config = dict(
    dataset='streak pictures of flow and ridge fields',
    horizontal_flip=False,
    encoder_fused_qkv=True,
    norm_pix_loss=True,
    decoder_layers=4,
    eps=1e-08,
    max_precond_dim=512,
    adamw_lr_other_params=0.0016,
)
Rows from block 9 of the encoder of a small masked image model, named by matrix and row number. Rows with one number belong to one neuron. Each number is 500 + 40 x the weight over its row's rms, rounded and kept within 0 to 999. All counts start at 0. Numbers have three digits each.
After each neuron's rows are labels from the 100 images, of 14976, where the neuron reaches its highest value: "colour at peak" is the nearest of a few named colours to the mean colour under the peak. Only what is clearly more common there than usual is listed. The data: streak pictures of flow and ridge fields.
# fc1: MLP up (encoder.blocks.9.mlp.fc1.weight, 768x192), inputs 48-95
# fc2: MLP down (encoder.blocks.9.mlp.fc2.weight, 192x768, transposed), outputs 48-95

fc1.30:435525494455443513487460397509457516448536539480461469475559527515561490506470486575555507468490490509551526566508507476525453520513466539471478
fc2.30:523493420492522514519543455507434483517447531480559456541537497468552509409532513478531622543460455431473492540490496536553491510577497488518511
colour at peak: black

fc1.742:484499532499528507462508512513489461467496505481544535547479624498518554509494454548548524521436431527507444552517558463496514505479455553463469
fc2.742:514538539514488489473516492549468546488496509487529558524509527506533445496505427525457483470512548518484478525526427511534500409512444519437429
colour at peak: black

fc1.141:503443464538521507483496448462456479512467465531542540493541604564582496503537463502544423491491487437474468533529469475478532491485453587423493
fc2.141:506544519498577467561478536513560495463541511500475523532449444509560457481462557448520559521551555518513559504511497477526473464475504454480486
colour at peak: white

fc1.352:461473495509561500559544449562513512541473434574460495518495469480529457454487497457495420430508535464488470501537516448425452554548490494503450
fc2.352:493444467529468526504437477497479475413539564530504498481545472440500490557530467513500437499399542484516445452457550494494475545459482480500497
colour at peak: black

fc1.177:439461495468569449489453384472546478506493497450508517513461492511585507461536499554564549516535504487508510425583519550455548483541470517479440
fc2.177:522538525498510456549572570515485542478470474473562521402448514383546447495492425379540485557536474505486509522434513456517440488561547458423515
colour at peak: white

fc1.711:497545472461543593458464457482509500533477490459459555552519512527532507528548488522562533554498495519484411565499513517513559484585458550473495
fc2.711:569549419567535438548530535533511523466459501521465478467454466474566528519557526423475428515519527497441514461527586535526435543463511493524413
colour at peak: white

fc1.1:504509511533532526515468358466550492535507488460549529434519500425492497529541493471495544553521450488536494519576537443518550496473486497459506
fc2.1:446504571516495435566488530573450481423502468477531588505428483486612476518494504513565556450511423572471470510556514502559462484483545493513510
colour at peak: white

fc1.274:492517533538501538495499472470429512526480516524574415534585525459564504482497453465419481529477541525505492482541513476501570453408416435425465
fc2.274:451479478452512497502490488579497469493478475493513499504516478537475460452436521554519531573514570477436437456538494538499481523427518557503466
colour at peak: black

fc1.548:421474516515532550446454485502493469569538483540490465514476538467499484456511516485533459537425565488459452511474472496528577434516507564447471
fc2.548:506466445530499468557531588531478495514510552506469556526457478446552478522528528413481426467509513568531478445526509494511545489485483413500529
colour at peak: white

fc1.603:520497566518537464445502493492450393497534509511498501492441557499499527484572462512493496473525547528548485528612535435497535470516461555490520
fc2.603:474412470514442449527578518496523477518420500476539562492511479469581500497529506494567511529453508520466505590459442476476549481541468472546452
colour at peak: white